A small image denoising model, trained from scratch.
Model: arch unet, norm groupnorm, activation elu.
Data: trained on drawn branching plants, 36250 training examples, 42.4 epochs.
Rows from block 5 of a small image denoising model, named by matrix and row number. Rows with one number belong to one channel. Each number is 128 + 32 x the weight over its row's rms, rounded and kept within 0 to 255. All counts start at 0. Numbers have three digits each.
After each channel's rows are labels from the 100 images, of 14848, where the channel reaches its highest value: "lies over" is the class under the peak. Only what is clearly more common there than usual is listed. The data: drawn branching plants.
# convs0: first 3x3 conv (model.mid.0.convs.0.weight, 256x256x3x3, each kernel summed), inputs 128-255
# convs1: second 3x3 conv (model.mid.0.convs.1.weight, 256x256x3x3, transposed, each kernel summed), outputs 128-255

convs0.136:103131119153131135091098105145139156127076120129177126122119082116154144138088144123133131159121140114184103162156009138095095202040081168059128173127112076124119123142096099144121161130174172099159119171140158115057153179151127115104074098125152109152153098090159148132082189143155083130178087140155184110130118137162116145133169139141143132088158148145150105113143147143162103126169
convs1.136:192168114142150117121155139100152091059114124169168128134151165134146148080114141084140165119093084162169097054125110159147188109155139110133145091129145155138194160169156134112123152118119111118144138154145087138165107047088141173127133111183103132065095153184130136140121095093116124146146183132184133137158110086131095145091085134108116153207118165169126154170142123129130203142148
lies over: wood

convs0.113:096160140095159178132137178192132125193105118104151109099099111121117146124085128177113172117155140135149085165164141142168126114081151146190149160136075137125131188124129193140089123052086151106074186134141088087153114179182085121166134131078146071166141125129140128111167131153104142133161167168196139146165102168141145146141139184147038109110059063111164111125136150095150091138163
convs1.113:146137060143116148099153097130143171090097117105130120127150156092161115148143132137166081136115111163117125089121125045155121067105123108101091117132119097133086101212077096086203130071136137109171082136141134123096121078109146133110080104177108219165117084136122142141133153089125143162070168112134088074150108155158124070133074117149136151143143182208082115160136126183051170133148
lies over: wood

convs0.97:061101130112150119135115107122137116090127119104208083093123101099103091120089117117089069164184170113086114083133070123145137108144123118153086059089146127059156111129120156142136152165167101080104111134150131111146146187118076162148111083126090114134116131158167138100129094123130118147142188135175140063116056048090115109100126122115120122120142088111114108141114137151108088076124
convs1.97:134108102161120166093157141098254171142132147150057101098106159094091090127164143161172070106142150107196170166208161127103138155193136142159148165085075162138160127111121127138157099110133123147158131123144111146130155115117100103080115125140115116137150075135161146142091156096021113146147118075096116166161134157129238098152097128117135103180124140127128153118167139141091120097074
lies over: sky

convs0.165:120130167155119174090160142155095146102067123093128135096144172160146119076105119084183094153119130051145142122138129101074106155147077138094123197072133160106104075082115104091091122142065137121152075129099195074147125118093144102159138137150149144175110120141123189153090098101111104076157105148121132170039126135173127186112080131114165069142118075139132083169107096140119142243143
convs1.165:186124136148107125098129135132037133191146115106173148128154111110094117175088131155100143125104086128133057062116101192126127135072045098151135085157080106078140116152093108144105091064103151087090133151156087129131117150123187218125173158094095164143094135103163112117107111116148138142152116102112159057126112141125035087083123220143119177132119093153104124105130144166096121119149
lies over: wood

convs0.191:118142102163143111137090112172163104092143110117157134164133173147143160149221122108150142162112080113135124092164150185099120127109078137108104177144099080160086123145135147133159136167167178103098121115081209158116180107121113113093147112186086036143167168173153062142105139135116163108190165116160146069136123106126140145197156106121085150149147143053091135196180143105228157123157
convs1.191:203119124148148106145127111100154187149163151126097137152075064121084112126094085161132137135076127120172138149104107067143061132140157077117094082140129166137168170073114124164119105113100148094060141034152089155139133123139073132101177126067124128152091111095119104124157155142106102128190154106119168153119125154152181086149116070145124169140093120114154149097080135107133160127105
lies over: wood

convs0.232:079135133142159080147089148111093044106117126118068134094100139103171127106153119131096160127136135099123161087092000150114070095075086140123122113124160143124069102151094100143149115118138158134149140100118068129066113107129147125100169100078152096080129081114135123084141111140132097137132117126076147134090121118120142108155080142103122130126112088091146101096131150037115147123132
convs1.232:139122089131163124127138092156177193153168131155126127115122145114113098167112182100129135095092129128141124119145142116145193155186151111098205162139142111146156173084138118118176174108122131123145094124126138159077145145109031146116101144205150086113111255131139098150076136155143135119150127104110133147081131127086185153130150080092162146130105152123112235113105112155154183097113
lies over: wood

convs0.35:193143099113166170156136147126164078135126130144146158121139158148101112114144132141097159153153148144105170151191057165108087093068170080143138162150166145152150140175159130135183151132087167158167150134171105142155122108133133160135155102130155140120160180095133081108150132126141162139146141183151153156111169139109129149132097134184130144175144111245180180143099129107137113178152
convs1.35:117126114184111116105144066175192203125180110176091122120110074132117125099133152149152179144147114089165108108124191097145136160121124124132144112121095122115083133146148146132166155137122110176094106153087117107209083089124097134133088185133112163157137079082079120109090086164164103112119150138105097093148156082148184106149177126106123187112164102034068093141128104183088140124130
lies over: wood

convs0.25:084123157079102147074119129108085113097077145098106106126080131164152154052092087080170097119114096120152141057098125074104108154126096104071116092136119162085049098103138091104031108128117156146140112139099123094084196123107155075141138168102131176127085108114083089129099106093105121123130110099090145133081124151072149086120115152113168060048101133150125085129111103129106125132120
convs1.25:175134139125148114178138165155041112132173089149131082148071132074146058179062116148053171081141112158197119193166130148158153121088102127101126136146115098147161154110159133105198130064094129129134075125109181119183112138156186248158121164125166126129122142100138122104128109135133097155122109146181087122129103161153012121161131160142111125114099096123144156116104133093137129139161
lies over: wood

convs0.221:138118079121106107047070128094103125121141106141088164122121078121122075118089119126098104157047161130146118171078122126110141078125107144101123118111081083100075100099073112067079114122095117122065113090123112113149062083122154143096140124142174110090115109121110150103142126124077146100088091115103135025114142103089118132142087082098085132098157104095111143141058096148079101101161
convs1.221:144123170115140151121118143126190115132127129166134098124098158139131115119076131150127121057113095091076088152184122150153176104179134137158111154140142130159157076134127125191097181102106121180105104200111115092129113155124113119151142128171133148148135137102168132128134151056136105091097148069147080219145115070183207184089181148105161115171108161122138084142067141155124156145105
lies over: wood

convs0.166:074105130081125121078128100136137113101105101118129145123123159086095100095111127158127088109106154089047143157141119157128138085176123147132113140097117099131098075121119182102112149131111139142027128085155132088186079081089134063110132108167151111176163135126097122153135156117073149089131114167067149116076140134089126134104158107177067110137144056109116107171048072169067106072124
convs1.166:201155158157122117128089105136160146114118153097101140087130056163137138159102138122164074082084120140146152119095112079132105167136173120126140136094166157075166168143155106159104127110092140128213096137109113152080101109217139174069115120068118164118087136131184119189110108133168089126150168143140142076138190115138181136151051124092126181097109221108129134074196221090177164103121
lies over: sky

convs0.54:155154134161180162182123166180152148152142087097144156163129117161127148133120087128156158183081107122100125146180122157129173176126167111098111132164116146121136105178122147183117145091132175138113124137145125145177137164123050125165179177164168126189124146168124106116154138172130188189151101143108147158086156145165185125186108183092109143137154133144107071167172164140155110153126
convs1.54:101119108100130092120113091104210111156076121140141096139158123117142094132096112148111100125110156121136110123132201134120031130174108079151111103095131104160137102135132121102170163129130134091159123095168091077102111103101139126129138084095131169157134144113132119118141136110110091119148177145100102127136137145151148126057128174209098145199046155152160169112110119099069116176055
lies over: wood

convs0.137:079122107161124148144142112124116027137086125161108172122145189126078166136205108108159109082170108154156114139118225134131113142153130143132128146111089108097145139127100066060067105127079148163114118142107078104074140155152099154138116072158113127170092164139102042135101170106108112153107108221212165137080112134132106111121140159120126123111081105137124153146194118115129166175195
convs1.137:180149123142112132117127179150136208099173157099117103112131073103118149131134110111150081112129153146120083087165110108100150167130156152116066114110142131092109144130146128175086115108130111102125182126113133149165193091114143114124082144160199160089099074126091166131132072175118121173087154122118093084142160108105143162081087168092112120153130164095145061208116155168172118096135
lies over: wood

convs0.13:107095147147105114116128106146113107117074161114126137099098161114113145092103095091147106152139097126177154083153088113072087172077136139088102089107147148126142106080193102121048123168126128112189104134131150070135152075114103098139150113127180154146070123097134140098093102088135144089162085113153176190097126118109122168110057100082188045125147141122098081149138111125097115186154
convs1.13:170117147072173078172141110128092167154189125109146137123148135126115159175100198183133174143112144129095119156113176130125157123090189125127130094179148114190088115094027146107140142076069141099055157141096160199144150126096069148130171139087155176055151141120106147132131144112179097094138113139156116105130129141161110073123195145125108156150070113130118201108171140125116118144110
lies over: wood

convs0.254:080142165115146140137131132129107004099148150125079148161138095125115161155150148111089112080067100139145180140119187173108185185164133132235170081104148157101149106140146127109094129163143116115180133155139154133177162128122136113153147134160153146101147125147100130125155140148149137137102187142134126086176154100097144169122163103131137098141075094085158120079131118135109106074181
convs1.254:132137183138090108134125150125149160105136123064171074114113182160134120140122088170123105178154148113159132109153011103118094073147181122077033123142146099114135095139150157144110099114083187097116170057064166150096119150108130131088167124088116175168102096134133145140178138168087102125138092165140144127098128113143171067137132161064133092094110082170089156159112088178147087129162
lies over: wood

convs0.152:088142122113094142146105138128121034135083132167114062152058146147188138130158122138136125137117061154147129153111166094134205131081181095080186110146057149108055092091139130083100071124050137139188155076115152140115146159145136180175080101112124155148078175145134190186117077135105103134126185188115148115112168146091134123127111133128160101142153109143147121081101080121117195151182
convs1.152:186165135156122128148105143155160171134164128114098126105130113129120149128124110141108121113123121135117079097206035182093129100190134090130135166089149151069135100108157149169076136099095115126144140105076122125176159117088100121181130177137154154099204095105108123069098096092111129131141112152124113132135127086143119175073149194100094121161089151110100119154110106095241112126139
lies over: wood

convs0.177:121115092161154119132126123058126113074115138131169090070102139137097114133062192085108124134078159148150151119131122116158128145202094116105104140128094094170092140133086150143116097152095116153057180179227123103142096106122136114072153111161171094093222120138132057146117145103065158083171141139147105107139127145161125092092143122137162122120154122094161122178054065106116101104095
convs1.177:104126199061130116127094105232062162159118141135124132129156136133171199174165157129138137129171136128146083126134182127162114130072105130113185080138135150101166171071082074100096078125138093106151160097120111173132155146128119138121119104061146093116062164096171155144079180147143078127140147133163146113151102098103196136117116086151074136107089162164116125100187164119146150168111
lies over: wood

convs0.110:068089188102117163081091092211087104112094141111117158117123160101129136085094130103101079094134161070089106111096122126140116081173110141152123125088157173067144098064146096098070111177140115085130107132158128091147141098121125115142080144083114150165101073159068101146102100089157147067086058112111096196098126135127089161115104109105160058111105083129099115127144064186084123144088
convs1.110:150162097119109058162132125105093145097173141098134108106136077156128120101100153134129124115089142135146168114145117110115144134161173117129132113121124146155137177142163118178164133137087170111129077110125129166101098101153169130045158149113145164143103201130106121162134135176130046137176150142128131075140156153068031142126095192086143208125111156143114148129132202070179112087144
lies over: sky

convs0.160:072122156072122189044135084140129109086110090176146138173102134134109115098090112142113118158146165165131105132170108152115147087152193089147111100129159164123163061125166129096084131127150130111079095151147105086128163136090086044110116131164090173114124120120090138135156171128140066101124146123077111157204117166064124140079125086179181072132196069150085131170082091176085106179086
convs1.160:193112123181101090192148118107171153132151130105140081095116085115086173104162160134130114110169096105130152152091161123121101144091108109125149138116079128151106155151108140121167111114076153117152076150107146132109092027188143174065082119100167077084150130088151130143118117120163117090177113104160148119077209135141111163138069109108106220136133141119132111121131211113197150120162
lies over: sky

convs0.114:048166135134127142167209145102125160079100132139131122132102159110110166151121117142107133087163088163116118172111126142109170037093142134108152138116067154158106131109103148132135106126152175072118167214121164114160113169140155118141110159120160106097171142093151141139124136129147202130138166141134157111155145129057148089170174143126111125096098175066131113138120170109180167103200
convs1.114:174140114144095113083112167110155133130087152122155099126137117096167124134131105145146087150094142087152142061115043115133078125142127116136101087121132128120142118160162101129138119089104100146135073046086123127093108133112141120143124078115137227143097150124113123102114122149117140170146177083155132106103104142139133129151105065143080135165074116177129125204131105184119099124114
lies over: wood

convs0.33:176087114156068113122113091065111101067076122130120169123161038137087188099082125134194087107081157137187092124152130083146125154136117126165127088118126122067096107120136120103079082133151115126196093117147117113085080085123090137105117108151116162098158102048075114150115064101164095111090099136100144153092110122148091106148043125080184113065175200172112093117139117166089155159103
convs1.33:044108102106149125140155112112082139105203089144163065143089208131124101079116173158102148140140134131079120080151147145115138090120098120135151113138123130175175102126140119141168134149136173108082140112145088128158189171100179026145171152115123095151091158185145135130153180164085171167205187131100087110145104146084069148114204125149134077125083093122138116157031163099085071135156
lies over: sky

convs0.117:070143122154175151201128209099136178121148085146146160085143115140139117129079175176053134143128104114125132135162121127092153105145182088162129099094110201110120118172134173159130151062107078150142146108103085159134165102126123094161139126112021131129133139076167097090152113163106150171154114152082136154079192187137162160178135130126102141176071063126168129138079131122107132125190
convs1.117:109107080122086133057108084174171152076130127143164108163133151118110185104138135164164148143195117201140156118111138107151128111143146144101071140165119101119072159118096120030162118090094209129132144146138155111113115114091179159140066086175117130112097096113071142143131083118192141117065139108108083102134150082114171087141098114123151165148140179197098135158143109173104181081129
lies over: wood

convs0.188:147158157124128134175166146134145197168159187108110151139134102197142131134138122143110126148096129173102109169096044125143159190173170164115100217130112083143081149212174165129135184144130139140154113167096085168142178163103129122182168140128069184110136130168132112142128130136081137133161154147159119145101175131157114086118183139161116159158153160170159113147169135102093110134118
convs1.188:121151127160152124094147096113132002141099053094139110155185151123129161137116128087145175127144142076161118081157190145107130093145103132128096126115107113085139148120153163081140144111175178144069152081154128156126109103165096095103117183110138164097080124138126136167180130139069101179102086166129126098151127159119141130097139095115114150156124145091091164113078121113116150130140
lies over: wood

convs0.64:146069182094112164087124093105137183117129146108145109137124124079080106095108125102161176125173119097126178114113119075116072061109092043049117091072121122107108087129137064143114131069140099093146127070133130128117127100146137165183147138049101106090081140142094121061159000113093093124129147093110138072103144136169086135125103162093130094127095071130109143148139130165104085119096
convs1.64:095152184132147108157093159099135044126066120081109146113122111123128113135141140079177155071153121165147130168137117174165186131104129157147092189124101110090130122131117195140126122191102176109130131115116083125141178180111128101155153119200158084107183065120130135189093168111104154113170119103088082132151139130110146168079060074083168059116147158136124111103142100073136098100118
lies over: foliage

convs0.78:083090167076079162102136091148104102100134102065099116181084143088097124089156095115169122085138124055077097058144112119103102099145128092118098098129169147083131079109167090092116083144133082092129081138141077136111148106072099085122101118150077117110104090103101122150106100093109081124066077106110066132144091133120075082077106072139160115124139130134089140101164106162136136155060
convs1.78:102117168134165149135089132180185140131141137173119105125165139157144163138087184169130142140102090156137096132103123111142106109152118124084150119117106138078137138204090134133064143101113144143117111097076179106127148176132137089128159141115096125139129126098148121120188146152167088105110155086132131104133153113140000204070090116113156154143153114151179130173104140148070140104054
lies over: sky

convs0.18:109154082141175076122123132092126070108107105144129137163141125170119131099095036106067150142086197114124099140139121082136184208121056208151143110135126102113162131146145146138151122161179130184131099152098060141087152114168078135066127114155115148112094066076126117160082087160139066077179136090138080133156143125098154148125088143098129123145136178134097158102128129133120125160147
convs1.18:113107113104129107131158091087051151144172146165081087156105075133131123124121149120140142117143170152113133110092219134105143117114221119136146108118114126123110113132136126127150110115133136103127157102119199119105067146088114061114138200087141099161130176126133104119115104143124136154074142109137088099132116113183103114139131130112152111116102162180108127118155168099094121145096
lies over: wood

convs0.172:166141072084134169081102142173123136112127158163177135159126148143157139125127139101112160153134131186182160177092130146141139157113136052161213146145142082149184136152144116149097157148109110169134141137080126134108121202102109096129141101156163095138172199105114102142164188113103110096086181141160152164098164180135119139128192104148126096119130113101197140127125140125113165185123
convs1.172:150148163165083122139130148113121159106127131104118095086133116144172169186131105155159142127121119143104090053103075117107167100131088147117072074123154173100146158162198114140153117122084117108098148118115082131127098099119218144127128118125166184115133017123096103174143168145171141172155136131115113097126109085128201108127104136055056137147161092115093135180110105166148114118129
lies over: wood

convs0.66:066130104055077172138125165115096086072093105150130096106138074138164130158167114071145125045169135101126108074071171083110126089116089083092163090160194174130090133096124112104138034080108085104174132111070071124144111169115164095103167110085132118107155122122064108084119110080111090125019114155134156123129097162094115146135103116148168089067075125105154106127125127091155127171104
convs1.66:127144141122161117125126142094124140133106117077108137108140139124102141105126048121124187107142103127102109126125106133134118095116162188157105153134107118069132179144121176154070150162068136106105145141186115095068143194087142112174163085195187104135134132161169214196120132142107179131113163155109104115123137112133149105085082100097184110086136120148124128152115125185043179071168
lies over: foliage

convs0.58:136120151099094074095149075076120111119132123114138112113070114064113074134033131141129097104139132097121124196118103086094120112193070142107120149115112141113062111090096112077074122060092156075075130174191119084098102076124151133123116149139153094113180135134120166104105130105079166101095084114133171088186099118086106071112182079107117145083150115103090130087074097119098052077094
convs1.58:134148149134163075155115133153153146147164082128168114120182159162150123157131121114076090187140095166144148102160146185126155108085166082132161126182166137125099114189169190151188100116146141109089094038125107121172066159128169153123147128075081132115050147114155136122116079129024116126153208115139119159135075166115086140101173139110158087181096145131185145145116128105078171159155
lies over: sky

convs0.233:091117116110112096166138098108094112067100138130136112114120164140113119094124126117141115081125150099134151085083099094084065141108040032035111117065106102121066074088098096088128098206111132122155082130134121115117135068092145087090129105144112174123121129099093113128069125092094111161110125122080140118052130131082125098106090073094144087101141127126107071101111080148080111121123
convs1.233:130130154102162070108168133169000189138143133142115105139158154157066162094129148180164124135170084158175136112118209142122132080120053117112146119136114141127069125168107134119115167144085127143117124138122092085163103139152255148146159131092242127110128127099170172136161165087096095109103133097170151126091126117170072109140136154087077155130130124144132142067144132107093125173201
lies over: wood

convs0.87:134166161088109153091099135152119080081095181149125084118151147166160180164130085061183111084187153158089104126071159101116178119093148130076118139110130136164139138136151110084120115080090169135073139162122131155141129174181131053142151165084149148151132105102145199144100125135079136152110126165080136140171157171123161105166167148161107140151118166114139096121149099114115203105114
convs1.87:107174106151211121125111121106175213190075095078133139106122152066181109111122096162136107061135077145160174157091166117080131140127159142116155161124146102066165152077096177160121072157134097145118135097160116102083081179134111158124115133142152096077139204160102096119126140131108174133094133123210105098118096165122129189081137116158164098145113122159097150137112159105129135151152
lies over: wood